Weights of a small image autoencoder.
Training: muon at rate 0.0025, 15600 steps, batches of 512.
Rows from block 0 of the decoder, named by matrix and row number. Rows with one number belong to one channel. Each number is 128 + 32 x the weight over its row's rms, rounded and kept within 0 to 255. All counts start at 0. Numbers have three digits each. After the name is the row's rms in percent of the matrix's.
# convs0: first 3x3 conv (decoder.mid.0.convs.0.weight, 96x96x3x3), inputs 22-32, a 3x3 kernel for each
# convs1: second 3x3 conv (decoder.mid.0.convs.1.weight, 96x96x3x3, transposed), outputs 22-32, a 3x3 kernel for each
convs0.0 104:095195113131103150153103072155127143176084142129139127137142120191159113123124147088141100071141093133135095122120106205088115074161124108131138231148118121131164121084112226094154116124136084150117096118149104151114113094129107127100101129135113148071112119120122138087043089123065097130060131122
convs1.0 104:147140095055134088155132126160167123099175108147136152180125096016171105112110145103148182249141157151121145135121083099121125188152115143173135211133085148146141148133120134145051105138130135127144117127125142134140162111177162098169119127190152147113053128127140105153132130151208122128153070151
convs0.1 096:143141084078125121095111121139130128098123089138117160106126029156148135176116137131072150158084122118185075154128155144122112164113091122139162094128094086145077142155123187130117150046124096095113147109152157118120113128090132170125115138158058093162076087151112060101108160151165110108148098114
convs1.1 109:118122118109169164173175154115136076083138109088089133127145097136143138152143105076112163122138140111122140114187043141109100114124162112172038166156056137098133133087104097127104076147112093063111143177137180103119104055100068155149146141129126140126139143127205119153159133098168110102161141135
convs0.2 093:080147098110137080170099146129174170090134184138147068210187190131143139135129215146160140163106127096159125114133135117107220086104100173193182098154116143182171072156130103124126106113136220188176087148113138105183136090110167153125141161153201139169191146109136129069149105125090120140080102132
convs1.2 104:121118102139156140108099114147095096148127116135115166167125137146152119186144115167114147182081139115117125099108120120111124114167168126086099153145109081096040170180128184185131175161124118107169099156141130077171158116099137145093147109128136133094167095106128111097095053104104116084109112088
convs0.3 102:098192125118047139083102104152149129127186078088117088116163092120116141205166103199177145142142095119107073110142163148141123076183123135085149085134120112151147058145122150147080213169059162137164129119134146152128128149128168157124117106051182084148127110169190122116107106147118060129149133175
convs1.3 100:119142167164154123159107122129148147103133111164126115143129101167169090094117158119150060113069090161112092123125213203112112089105097081070095075138177135222085161126096131153137167158164154147126110129075066138149078157186126131065161096161083102131143129148056112079101105093198138129129145138
convs0.4 096:138131151138117133128149218117123117163144133097126113156114176157117159126120114113142165139120101170188079078093052146136177116151121093134200120100125095082134065096088146169141101172103093125145139114128126127103139106148164149087139135173123097135136135169108058126108132113137111132140096150
convs1.4 104:107106132140166097147145050102161133120150135149198140128134102070096181097120087145116117127119147120093155116158150110116152117150130146120132119135117039116115166146085162153124173085091120124141100159122146134147083151087175095144145111093141104120124148097102094135166134106107136180096087118
convs0.5 095:137225171103162124079095108161159144118092126127113084167115113155222148144116078123126140156137094126128145145137101086135112124133118098144129102123152090084110081084053104112077116098000146145120212131134130130104199167151187180114111092120109222157255151165153150121136126106123090116098089176
convs1.5 098:171154138090121122171105163167174137161110140104108185180125108136057094144153111141178112117090141140082085151102127094135108138115134109170130059142068158133147135053126082136099122072133171165100113079078105096120065106133144134132143140101133150112118112132137143130114133127109113163217097121
convs0.6 096:071171080135157179102146149130089112153150147138150171153148132200138155119120057142119038133126165130156144129178135096101171167134125128119092145148157086122120120161228153213125163090092180128088107163120098109125099141146102060115114135141106146076149159142105116081138218123129133149103105089
convs1.6 092:054142161139135130146144176150155088104124111151103146084105108112137155112156149130181161136147141176109138141133167139141109105124133153235125106107116118162086132157171161143184184138106178164119113126136136124104183119084100131137129117062176188194098139127128157122179139107135101152129103127
convs0.7 101:120076092150152067169131150118130132143143163121166129142096158154111112062157147064085118183142115104147110099139134108153125112108194201090070163097120064142107110080151125152129086097092142170112157143103161106077120133121096158139111170100126091148146087087115141111119139168205151160158149117
convs1.7 105:177109128103114174174115155127119162174162091099157116151101160114098151158126124120160122156082088139091098170200175131093156095146105162132110106193108127167059134123144141123175128089171179123119109103098059167113165138123120098127088144153157140152138159139166126143154162148138135178077119200
convs0.8 101:093092101138121138077089126099126114114141121176151083096063139067182124135143086140117087120111124169167119122153168131151151134101093128132167174149137135150119107098137158090162095175074161132137112127124133100088105112076118113084101068081119087143088113143183123169107111198189136174194138098
convs1.8 099:102107173085154179179173136160076136128094099133120132167129131115130091142186128145186120190155121161129081149124095143151169156087131176050149158151139102150108112134130173137102114127113100106128106151154091118092179200133105107180138136141188120069119138185126214128146076094094085100135148140
convs0.9 098:089138129158092145165150138109106099108119161120099139173153166106171136147090105108159128092145165133129090171120177129132142078140170126091153146093134128126063158117103105140160060069137135107131148105143090146129080159067110142118119139117146109156176125125145169144178054121124068169110125157
convs1.9 095:169100102109109115138125119126094115136139134118089144160125166111177078142138116077126068116132156100112115169145135136095163088122143167105164123104114135139141158139193107137138141163088136131161169104125118132122170099125125155121123120100120110106147059110139125108102087110154129108074171117
convs0.10 104:144120128130194121181167111146144088148129124093145121154123128122128046149155161141137133143148157134163094117110104115144116163073080066141094099087147114101171072124137096077048106079253089142145056129123149128140127112150156079092062073138132106185150092086134118178138112116146150099105149149
convs1.10 090:178078098152092167114151069158108151141143098109096083135124108140182078155212105144118107132042184149138137125124049163094175141133098135092134076183159135141225086114159132141142091110141140088134198137121097162111138151158208078128152143200142135155150131144181125154145113123151152115135209101
convs0.11 103:101098141091110109213160065101105075079132109146127116170141159129175151110128091112212142073125179169141127173103103169173115091086055156124145147131105146145195084124111127131131078115103100146107121159166105162132171174156122122173152145092109152087083138132082069137161104139129108118136102162
convs1.11 096:113104028133128168131101094113124097119151143109122100118119141121142108094066093122154115132145065095166145144128122114088118098124116090110137089113118131172104166175107072136138160127078116143162120189116137157096154161099067142132154090059119145188109088120125095075125105135150142096108093076
convs0.12 103:093101101092087081129023124107134160133143173135168147046095105152138079119149113101125101113129099090128110114151126154149152065109175103103148116161155144071070160164099153087140140093134092123123133124125126145093110145144096086123132101138098125095179134110102093133107139129165085108099128104
convs1.12 097:124194061087118169178129129100162130067067055121118083093133141139119073140165117099128071097129119116148156165105166092140142166123147158181171145158145129117086130182125127094115134127112075148142128130120062165123115108161130096175167116186165086095146120070148140178167123173116153120132131146
convs0.13 100:155105151198154145093134127137144143151122137089112084117187141157127142073099176149121168125141126180144102130115159178100152136096129155127103157142111113149115098154083188105117190067069086118127130145129144139138158115139143099111089109172145172141121146085085094110090161130182175157133132119
convs1.13 105:063148124109134094196132095064131139050106101045118144083101161096145155114141115100118120084153077070117118060166147122123161151113095171124162222121111144071093144173109145151085172176102079120141099107120103196159108137112070078118114255214147160175139158123165111103155156153124098088138111171
convs0.14 101:110149108116120117144179139128152147113137091083088082169082101115128069183159162081092138123147127184154169161141088158111141131090103116129186102085077124149125131208122122133128047142122138113130129111126182135144112087151156086106167114129077147140152098144187168136155140125121110144157135130
convs1.14 101:107161163124129116155152156103121124120115093135098152063111111103109051076103125052120071096143131129142113120127162134143087111108136143104121184166091083137127107113096139123118174161115079156108083136147093070148123089109163136153163083185093052098155149150122135156177185112145086069156110153
convs0.15 100:102103127182118100100114208082121096134145125141175126101103104113098114146118172129143137150131132095155160165150169141126107198155146160115081193129151083151097127133143137117115167133174118137114089124115166110131127109103130070090093102110162121157087112172118130127106138143115160110223133187
convs1.15 101:129162115115124072185165167111138159128136113162152159169115150063102113154176097149177130150111140200076134117138074192123099129111193177082094131064127094158066113130142180148088146119111108145127183165125151086138126156102130159099094106127144178130110134105137183124148136170102154169112183197
convs0.16 100:105111169161114107087166120140104104073109121145098136144141128123075150132163150127120143107098089097089120123107084147163120189162115079138116145158132140120084128126099094160138129197159139139127133115112139144101155071132131096149122118112156126146081180110109119115124125110099152104136097127
convs1.16 108:142173108087105132125167125157169123127137143138118160104154116141171135143129124113144126067126097127105128143081118144087106145142085167129123106115120134170125126164082132129139119120106104105122102044126095168150160127125196193100026091146150177150180173151137131136087150108121153160114112125
convs0.17 095:132121063157127072123129110143126129129134095126112127122075123116148118176149117117148102129113113123116099185175091029160104103118134113170141110111125153166169110103172111141050121118157134174132119134118132113132164189157126148144132135154129149115112138115125145121055098071207122128143122126
convs1.17 108:170150082139128140100145110113091146162157155140133131164210177163110140153080121160134149187137155129129098067136078113125131194130163076093129119120099139127128092110083097071083122129107114118154153151145136128149066137119116139120113133151094048063178110101100127142064118153105117139107154150
convs0.18 102:119074110155118084179090110132145091137113140134140176138143125149187168063132142165123080141151076074155141114114127145117106184171125145155152090138112119132104153158099182154140088092106134127148128137103138129145114131106195160149154127151126125136107159088149087098123168185208150122143112120
convs1.18 093:095111139145139109171160172109098136107115135187138141103116177113151140123097094102095151161126126060096068141148134117133133171163108103112143115089118142110102146196131148113094117131148106137183104085122135121103130099167115122112082076173151125075136124130108184116129126127150141155117144149
convs0.19 101:073162141188128101104105140159137144143092110189119056169161142138080128180140079171129090125112138121147142185172138151116130151126128149108135093094099125148130094138128184126143181140163148127118169133120134177103123138143132113147169068127148112111085116130101144131112152138178145173126117125
convs1.19 096:120154095097154118096073123140098116145118134132093091135139144161118151054102097152123117116144142142156227148081178173159157118140105153156129134090151060129076164155112163123178112114115125139096145140105126112110100127172095100114104115052155079121067146171096107156127119100082118130148163179
convs0.20 103:097130143101115175088138155108094133102096121121176165108113155125168098148122145104125116118088083120142138106138140111087152172149181120162161139132212166133137077114115124089101125081150147167142144055095081099145117190105116127086095085152077158120149116114034106124146105133137078118122168123
convs1.20 107:157087199072159180134147137132135160112167122152155134157092064126060137132113143164064127157128147065124138136111103079133119084089083129041089118126067155164168105067097099164154138135153135113134108170160133086142105142120185141159154106129135180173193194124104153138086148082117107129140154194
convs0.21 103:122109091123120203106134144123154152094102154079122151084106165170156146134145162143138145166126175124107144142104117130133154146112135110124159116151138082128158163138134192137140111138174154102091175146141112123078153139121155124132120117111094054151102103104154101115136160142159092129106099153
convs1.21 095:149151171102207199185187120086073159126136193153145119098129119178142192069052133141133137085107122166168170127102140143093159161124116136128118129094106187144112127180124109148162145154104108154146152144111142125103122194146129131155073116085126142113106148160114094165130122201119110120177141182
convs0.22 097:111119144138099133148063117143127110121098119108114149081112113128098128173255153105136102143161140075148145127156115104129118135161167136114110112159113163162141091120098109157161092136138120165129151145134159114122134121120148094136163116123204131148134162123170132148105128126113145130081131151
convs1.22 093:148193154153183128096144164132116127110136102125103104099114091107155104126150164176146114160150116083100085161115109185105107106127123150074110127100084135137106154164077112127113149159111127132182105130109066172129150092113092133130151083113081067073127164184126098127133082092134143108112161162
convs0.23 103:153024158071151170079089159104114113136104151111127168124109124090164136129107150126165155116130148114106158099122105103143119113072155150108086121095145163119185166151172119152141165173185096151159160108119186100129129113161149124168092116152119119153145139159117153117122117138112133164210154136
convs1.23 103:057123159127159148165127112093082139127185112074124097142146107061117118118111109066125139081115132063120171103157038123103176107130112043035079163159151136077117135167135134171135137095114185135124121078186123108119143135175161064118161161072095071143074062148140138126127118141106112155148137101
convs0.24 097:181157108104134135149165110155090151111117101096125106140104138111148081083098104151169186122109070118128143107123152114109109114122105105102164142144108133119143198134091166081168160208198095116100152099101125133107138098153115115067114137122148185174131146141144121145145128095152134127113126097
convs1.24 102:086106120126116139119102064074101115116137151040061066137099143144134093155156182097128158126102134123160187143136104183144104190149126105177138120110133108104135210118175124111105208146173150096145101116080136129107115098153149136142115150175103073087133121132125075132115145150135116100121108118
convs0.25 096:139141075125109140165173106103109149122094113147130105151099181093104149077065132182101097098124116162117136175097083141128113175174097105198137136080116077102155114159120076121133115229103112091146094131155119126142128066156139107148134094123133227125161057115099104110133182119135147145124108118
convs1.25 103:196150173208106098128145147145154145118135172078130115173124135104077092117151151131116162156140175131180119175113103075101081121158124091157119158152119141108111161098127088130141086072106126122162101135136127121113117145193077110136179139215121131139113112143159104150107126091105156110106113181
convs0.26 104:113146140132148144114157149095119143090132135132188151145136136103120097105146067124147202084144125137143141114158072115141042101112076160111123195139126165125172156116115073147090090195157133161147092124151080094156188128142131120099092116105161119137128108112155150101207126176125168165111131109
convs1.26 099:142165144088176160112110147149118101112087157141108139111122083110117222077114155102130177112136112110170172113112140122116169196115151113175057153121067181158106155121144102115158128126127140135107147098151104152099119193090135160139056123154079113117166199124117136162080113140058142132092142097
convs0.27 100:164136164129130137066102105111120110160154096091147126126095084132109088121123126155120165134143108124092167127123177132167146089069127134124143119108119112122174174115179171146095093118105097201139132148103110121109112168175120146158110119101153090131143084135153105134165105125137111086061131130
convs1.27 100:110138082110120129128154131134135102127089102083096124102115075065087101122115115124111146141093148158115172094124120084123088161120165115108114108103142157147126109162105169113182099151104167093120092120110133086191176176172168123152098118165104124164090114124133133095163100105139127094066107127
convs0.28 101:111118151119125140126120147129123130150110126172148109097153140151039074106111160144125162081087119116086094163136168165121032133099185132102108164118119138159112133105094170132143048108107136122086045133144116143117155147146095092192158102130110143150068103099110079141141157113102150140134098122
convs1.28 099:161177133083109168130151139140149115071177174161155153093123166104167163145062137138148100084143086133166149186169113114089104152134091145156175152091113132119164103111155141131141080186156107149114122147161128099098142093118148149164108124113110074173143170151116093122141144156115114128116131092
convs0.29 102:132156142142095130138113233108147110082125103145155113160139092114113099166121132117138116108110130181122155146113097133124125175147128127170113186136144124138116118131160141138160190162101132093162131117118134203126224143139125101093119104116113144117117071154156174151128140127090146094142175168
convs1.29 105:050152093149170080062123114179146130197172090166120148113132088144104128138116157121181140139155155103138139062100091153136106119160133129145124117116124097209128128166094083103090124145149163155174108158095115179174121154080161113086144073168091147064202183097141100128149116123118121133136143166
convs0.30 095:107120036118144093094144112106114117088135126092112123156159193080155145131076100114144178120162149122093129107178158148128112117124176198145163155096090163123122157089107158104162107164200099163128127142133132117126105130124115134094109107140133145120111102126154141080147107132170083089125096096
convs1.30 107:124126100159165110049071091064096106120134118123097092083112118075162128072147103068097115101122125131117170143099177082139183093078131124163097122198114120110086099124124110184122167151141143137133138133092161065139123147084174128146120074110130125099165145125162122102110099069106147126138090076
convs0.31 097:137126114113145119117159110098115126111121148091111140149160164133139147163092131169168133137150133144076159118075161208142136106157070165146133163124129094163129113114132146117142120129118118074133166132136120123125142083146091157125148141122116098125185142143125115135153148102091142125124218156
convs1.31 099:160089144159180146105145160184095140130234134147143189184109133190169159176103159113146165123135147130134124109113157162092091099173135146172140137111108121150040143136169145166121145096118172151162119149170130136140111115160129128083099122159154144047155134125125138138107106104109109145123095100
convs0.32 096:200137133128076118144142121097141135100132139121123085114111114166153162145148123117086125118093120131186152145166162124165095074149079100117094138068177064136090104148024160172109148102078134092110124151175145157150187136145094117157141108096090116159158149148135062136134126094147129117193111121
convs1.32 104:103107112135162137131117145088101132156104140094091110098104091133129130132135136098062068148154101180183160198171140159091136124162080095104100123138155086151128108088142106122146121125098126101123121157099163151113135128191146133098130078100144107151064120103130119152200145141167124139127207111
convs0.33 102:095169093145172165118143139126127106133131127161137120110136096145136146057155166114145102114164123118138194182089141147106166135165116083129076088124114166130143096094126160096119169082205100101126121117130129123171103119107093129126110156117148174146083102125189159137146168138140127159103114163
convs1.33 092:064126050117129146121131119070101117143161093096114101150120149138177112138098117050120104067095073104121115153159144135175170094113104163087099134100132085123104062118140198162153130166149056114133129163124129141158079078152095144142168092090124085073145106174095134081105147120166175136126073131
convs0.34 097:077101119108124125183167124097111089102135116136141183102151132137118125158129129119111146146121147119110096121161157140125112161126151118086114125125137144140103134157198152151110091056089182193149134104075162125186119138102124162071125139110109110163117099162182144180149103150085068131189098130
convs1.34 104:100054117135145140103141141169181164143085147073180145115136102083118163137110157118081111097134090096136117129102130151125143124150113055092107109135159117187147119102097107098120076086144105161149116147098140123091125135115154098189126133119118179158094191128085147204107139143115197117135163092
convs0.35 093:149148125098143127102127150132147070158116093093102145136156132192080140175255162160109181148130098152127121106085112133084073118096092158106091129126111131164162120136133131065112060083153124097163126132116101120141116088098126151132146159119148181157106180119157113126141135114161188108102115153
convs1.35 114:137091160138156137104125149157130172115137136137083178125094149138127177133120156121103132090077161113130100111140135144130120179167126110125087105160165126102166155163094141086114101127091131174140123144093181137140112123130157080097128098132075091161159088169174138100060121167079147160136134136
convs0.36 099:219197108121141105143136170139158160143142110118118134118147149130151138134155148136155123132068125134118124118156138070105166133122175116119107150156079142204113167121101146178129124109144139116121123138130147095132139178149147133075122141142126083102145170103137160105096107168085111149136165156
convs1.36 099:162100107128100167169154134164124095176168110152158113072098066103151105120067147083071119121124143210179184058190167117141117071101142118119108148165088152159070198178124171137134130164133149152146091143174128149148193143140174145136069091064137087110153123101077148158099099108118089164055094145
convs0.37 098:094127134114080075108140149155150129135093121157127122160111113144115117183135131132167163123119135092148129128119099146156121086085116099130114125162078109101086112084110140093152081136037125120152132088123158132157099109170098137101133110098104102108165131149120151165113167107118119089120162150
convs1.37 110:124107102178165116116118138157152167138128169106138122112145074090132140133218130107106090096115117063113111108121140112178168065084132119053152117168140113139112153120092123118071157186111110105122130140150173202167136131082110097156129179137117129129128120108161224161111095120115127115136141134
convs0.38 098:110019138104121126096102132132140129127130132173176134186221151180187138069167128121124159202192117091150107134138134152144137115094118113129083135114099129112149116170152164151143109191123112075121111135156104138135106145080152152088127099091072101161131122145166143146211144121152089129127111156
convs1.38 108:116146170114109117136141156122147125139078090137125117123124072070054174081126107135113135099079092111061095190113168103099155116143143141093112127166132170175136127169125090107110141164130085176159161108087132137105131177135183139159138136140192084072102086088154139107142130134123126083138098113
convs0.39 103:053135075153161122086092106126123132117102121121114137070132125129138122124112178132156182142149169138136127071155131189202160093171116158134119144111161120080088128125080116141117147151158085101126125116117146163137169085110128073126151137164136157113157127125169135133154148144075112105095078108
convs1.39 099:211120100161120136162088152120162173176158154129129133110113099188133113107139136135126155110133177173091126137111131091134110200123091085162089083117138132173127123076102078103102168156174094102120153134162161178134123059102153136149142165113053119068181149149139135175068113138119149117174145106
convs0.40 104:190132081119154111162092179130129138107135120096122147122141093130097067115093112186097157111149112129172098124164128102153131088145148171099124130149128107189128135170149153077195135108071077087133124122125107109142121147078095127110098109123109134169126114132175180148115110068158025152107132143
convs1.40 100:126161165093107084180128128160158107147141110137098103143160082141140133096163088127128152157147124180247166111057153130108114110061141158091118111141102101162104113137113108132137095165116087143143121143164119093102154159114163106110200116076087107118115128094101216087157120132116133140174142106
convs0.41 102:131122143069124111136144162162152126121123157166145158097068159094109081172100193093097169113088124104143108086124169099146191096154169120165142149146095166149123178157193140160220073113183114088141141169125122140106067091155113150147128104190103111100110156121144213138141105098152182130173100079
convs1.41 096:132112143120152121093102120099087138101133162158125153100108082109108160150208106132117144170121232188140194088120118087140120162136162163128132147102082085162205095131160098133124145169140179081168156106122165147124136097081141102084097101142191108130132142138131153158124116096183097128104158120
convs0.42 097:092092182136147164148166130134113124100135118179145153087099110127141109159117115143182120163144114155141158157134124121104112155134166132153109110121134094135083103108121166133075137154161180169140067075121119147157118098125083133147182168147135155174107106160136255187149101098155100097132170145
convs1.42 095:080142153149089094132156091077135151118084136149113129137117094101109163133168128158144117136160140129102122089142111152089147139183109149110121162144147117066081124152123125113098169130126173150130153079126044076099093175093102114099098148148135106088118073160108156122102096136186133125123112121
convs0.43 100:146088045125103148181132116127121076162116160138068169102148179093123162122142147158163134160147134158089147154125164107097128157095120114069064079136133148070146149134157181155156208057121131115136092106140132151119139161110139152131140118110081098150086129103113149161104077204191127172151131138
convs1.43 099:128134142148107161134128139100160124114136111156147090111124095167113145084047171054149068060124071104107071187185137151088105094099076167139109095102121147155140112137150152080183088138157105121121121125112083117157101190122069122153116113074117143174085133124077163038129184105154144137107091139
convs0.44 099:093112122143141096101105058062105082126082107105164069155102121141085114099114096101091120128101136099123108121118104142166126145190096131116204142124115092118114105126130149143162160106139103156139153096147088125140119115083087117081147127107176120111075124144209124133153156138201141164152133130
convs1.44 098:094142117123148079090152078057114154111107109083114132137175164095150145101152065126154133087181036012138037110062158116095143189119152073178175149137162066086144127151080142139128124165081087131105089135125113135122071112089122130159052196141145137108139179126097136077130113114123156142186173116
convs0.45 101:141161176143155089146143097122140078147114100172136141128154196127122137150110153157133207142142190195140122073183169083134132181148088079091108103155145184149163117174207148165114150173119160095135179111135174102124125175137111107123117126152147179103129128132138092087135146124160137080132128113
convs1.45 097:154158129160110133154095107143171138160154159170134146146119114120096112149132127106161147147103094203135163181162134139107169084157112091086080118149088130153140093155146181104155157172152141148117167136081213157117109160118112079136127146107126108078080112119130121149169141052169107096153120102
convs0.46 103:083080141057088052111084142127085117138118156142111139100134071094110093153132096074137105092072155092120127137115112083102135153049115069078139056092110131092144169082151212134232146113179120111149116149109094150093136134109111120118102112122171142075108133170096140076129126157133079128199157120
convs1.46 097:111141141128163099147120177041118146054090078037142128170121122116078150101120092099131166073115136092107124093180158169107163145176121142124147190106146161148211119101100178147156117144095059095098097096120059133110127124123101128217103171218080141128136132192148150095126130163148137189189120123
convs0.47 102:072101128119118208118147075137146125147147134128107180102145111105136076123122135114157142146118122160116073102103142072091117145117126167142104139175103127103107104122138176136168191160109121120127127154120142139099073110120083180104088170153106067136077109141117128111153154087171195129155168117
convs1.47 094:144110186111136128144094127153157146097111164111095146182147128129148166105103100131134161114122095134120106117127143137146130107112135159107119085110091119118096166095081194128106138099109124148126204118098161118124058171096140111143210116148155125120110139145064092065150150144183131111171152155
convs0.48 103:158121154186157181102094111176159140103095116185112131114147116148089163130104083184141118168128128107091100117115130100120081141086107160068144140099130101118069141085106110145135122155108108074114109120152131127150118084135141118107079138139138193189176141115129055152054120144106147152094095163
convs1.48 103:188152173062066098123120125155133154117118120105086170136147174198105111122106176146127105134136119152111054117128110134130136185154097101145133150109159158120106132065135178115150161155135118109122164156100177113119064068188095168135128191169118068116147112123140074151080112107107121144136143105
convs0.49 095:099189087122094114192100138137082131119145130105115100107171115157129145128088098122100100128112124122127124134151109113132097087141133066136161182161183109111141139137104188237140036060096141137171135092130155157114134129129160103087141139155157115137103145106168146111114125152115094096131119157
convs1.49 108:125129099111119145111077094105134137152124085165091146160135105098150082147168149148146139162145166195159134129121160086131150099096145144112201133140183084130164147089173152164128070105119154136105157110090093081098196086140131128169155136114126073177093091103124122157097089119153160141116098107
convs0.50 103:137095013106115167114120145097113155187156127151138121163145090178123140150155092116141115090115083116130077143130172140161116092126129086159126166102097104104106106195117230104084102151134131093173126104110164093143119100070161135135137130156067110184097127134112102114123150111096170126121083107
convs1.50 100:086087102067129126117137137179140132149114120133123113177171125070124152120104183102116119196115122154106120073120100107105108177105151153142066207195119056111118108180135153180137120122107116150112126125142141191155136176181147106129117100162119159132133142111168087145145140128187160119108139111
convs0.51 103:123123184145143173131104180101134117097131115131149163086093128110109136135143142058070111098064156118101169147101097175092110126100089141135132135174113117148128111141125119111161143146199127087138161100131137116119138156122127174122087096142126090167091097156109122156138123102144125145079129148
convs1.51 092:148168147173171175136073119137091124107127140078071091166173142074191088128119114113127136163185123099158171155125127127140119135163069120149132163147165160104123050130147081104124139134102099109104155127107158160151163086197129123123093138163095141123123165216102112100136123170181164154088089108
convs0.52 094:244163198152097112139105011120140167129093126114104118139148125159115192098101111128128179099111140121138094202157160120076143156095124101146135154086130121079080118081107153115178124128139181144110138086136138112134128172131163171180114176145138176145114157147152090102127106144154092121158125146
convs1.52 105:210177137126131097077093097174100148126146160150144097184125118129116104130118177108150128122129129124095092148092063111193094152102106173137068136151050143087133142139143137146171129175136184129176105130154128123169091125120124123151166117117086141139145168070111161093102082106116145127064118137
convs0.53 103:069105109117119153196177136127146152110111104148142133109090117175102134110105091134116131134137094109118083100088139157090124123172151138140117135164150144108113195161180182134131183150118167126155147125129106133097213167145122107145130102128065130105124160127089096171080104115186119151180167115
convs1.53 096:186106146121122138184169148153160154192184147173125161137105150189108180146118120200153191160121142188208156119138125102152109143155126148112193115120111136137184135084107142112081123145062158164197237179143185157164102166193049155104178098140203138125119077118179170185121143171089111095117130127
convs0.54 099:166139107121132127185097145109132151112128145074100134083111153159178151134121115104119135130125115138133133125140197108069173117128175066132074074099131142152076104115141134077132173143071137141176165127135081147129145192120142201150056136119173173126142128105036099152141143171150165097066158181
convs1.54 096:130126126152141156121144140111171121102180168153096110173143123128129101163153162100103060139075119123120066133171156124111195082111139157079139087196131111126202148151152148135195128135181110140180115056100134141133122098106111113126082043090182145115137085122115140135069047141123059119159147157
convs0.55 098:152134124059144134114086114105166120123123073105091125123105081117172145080088103116157177103133147115096086123094138116158061126136036079117149130163103122111113069078123161215218101156097073135147120144149100132111190181131117136119185137125115111084121122102108074149103094115094175217129079132
convs1.55 104:175171096104097124101097111151191125120136187107116101116147078128099157100183153118143100130117080171059087175152127142109117138150156124137133104126094157112072150105066112123136130137148098108124113115086121119168113038095092210151090137141132179144085123184106113120167154138125110115108146168
convs0.56 105:165152122201161165237154156148150120129135079139132106152128069145127103145136128123130103182106117111143107119087203080112146072067110143132117098119149127119159156097074112175123167072088131100173124129118104089108123093099171111103163107096134060122120169166170088087101143150134165080124143094
convs1.56 098:141126068159111092118125142202120087255193179209130145133169119162147138152166107156133101166173111238116194094139070117095129100175123152169077122141085093183112136120137125110115122113100166137096178172143149159145111128180132116094076122112081113129141137127120085142162154132158163152052112116
convs0.57 104:159145138148086159125138166137136144188190142158138135055124085170122132103094103128121116157135164157138144168102122115111146086099151066100093167135149128125102045116066191113153074073101118080142125165097152155142181109155146091131131133134137147123195121124102075113117107114129125159175083109
convs1.57 097:132120084119172101123157110108088134132139083092097142140172212108156079075093105133112123119155107038153099075124112115135135124182071132149117156119139101096119117114119120109090069077097064099149106133135105099138107122169136106099145120106124141122110092076127132133079150170129139170134071158
convs0.58 103:153163097132105105112102199112157107132154135089119161089179174150169112083096096183174171111148144132116111099144092158136122090092114081155114183131107137165104107144111124137174167097108114230136135135132118089104107174166121177150158180136159201103143227138103174104124149110096156100110169118
convs1.58 094:104158113160158095099086064054111103151152170125092136166165092113092088145161180114141110189132151088085131062114058153158151147154157071075127155119110071117146135149070144105099145112114108160192093131146117098123107122153160096118109126122067114106107017086137195160069105113132066149139137137
convs0.59 101:187118161120144132103081128096168129133134152103154125158100108103161113180072145143126118120116144160127136123171114129136145146161109182156188139144137161121144073166125134106078155174172059130157197120130149101129162161125147083114128154152087144160138112165064195086136131177166088106138123076
convs1.59 096:205185155097139120136111095175119207164118161129129110118098151120087138144122140107119114178044115167120111091162127105111098076113157172164144141202074100132119137118137166142127131123126157153165110151109124121197054148046111115132177102133124097162138152124138127122150189151127115099135105195
convs0.60 104:136073159159128134182056115097100113118088115118136065144110135093125118118158153094124139138121154119136095085146127105153123146111164111139197150104110139128102169108137118132091175134113099105135162157150106154162090100126102135091168131101094073158116103144150119159136095082138161149145165151
convs1.60 097:098173180113213132095154169115127097098142123106139151098099101077094122090143109083138093087128085043099127098092139095088100139136095126120104132092121111088093155163074061119112142149088107150154097143181104219179156170083120121144094190072108128124100170128146149140147138179154125144177139141
convs0.61 102:073098110091102149146100126123114139119151096086126119120152120184139111134129132134120150137170126123083177086125142156144166085109133102157150142122180138138175113164151064132120129125082123101093114163091113114159090189077178129147151095097119098143121131091070085154099135144069104087144153129
convs1.61 099:123132125006141175126092140138117114169226138169149120097144117105215137111111156099093124120133181127113137111078173097139126096115123108092146130163111089209112082111098123137142109100155156088123073094105115102152170128152135138079205078135104169155178192086062161086132162131143161135057146154
convs0.62 098:179091093135137186081167154130126136119160119176196135092096116092100133091096129144156121174120135152121092143073166129106113161165141143114120136121077120205102179151152101161107107166062148121098085083109154122148044130110125102149133113079127135116178131134135146099170130178134114165159178147
convs1.62 098:081070089081184096126102144071069091072092115140102162109150165129170116120168123101094073078191104116135100042063108151154167065158134100098142156145128150097181155138076144166066121142110110101130136181152102122145125117189117152132179132161118156166109129076152161184116164160137130126121176151
convs0.63 102:091214091142157133126149092126142139134144138097143182136103108161148152133151089167108085095111141136142127088107111092148206085133150111065129125121102097156177145105094068148146093130181119104119155123147113166142079065197106111144114148103095080080181147111136109120127079112147124097154093089
convs1.63 097:159153136147115126171076101150123173123094124174088151164165129186157132158097130124126129139096059124142071068155155133121131114126116111115157150083167113111172139123166193129129160163132144122095058150180139122151163100123072147126141125121140117089125096123124154142106193136069115126124155130
convs0.64 101:145172153141112173143158117104124104118134119155084139079142125118134129151132163137104081146182174160137118167186175122068120150120064122108161099131146163143159192121122091094099112169184181094109118088088109146191117141137131152141137128142152069121160130153104126136119175153132067059089119126
convs1.64 101:090111130084130169074117139098093095132122158165157146106078100086108127142117152090120128182147197183151109107153156119172102172115148082061101133116112179090167122110105133138137135105153150083123171146104154082133176219132160138119063014136127076189176139139167092087133131174139160119144131100
convs0.65 100:151108136108089130134108163103145107160124123090131161155096098108101152134135175127083126122112142116125158163117138141124052164139146140098073123126153128119153136133072136110178128134137103153128108136136082128131131146158127078070180065090091101157164136112105109099179124115119140160131094132
convs1.65 100:187152156125106160127137127111137109137136151132073104077187136093080150092120130135170154203171137117138173175137143141115176141111117176149144142116123114141080125060168143133165108163145137110115184141126148083131139137092151163141070132130113095153166192115106132184089108148147152117129124150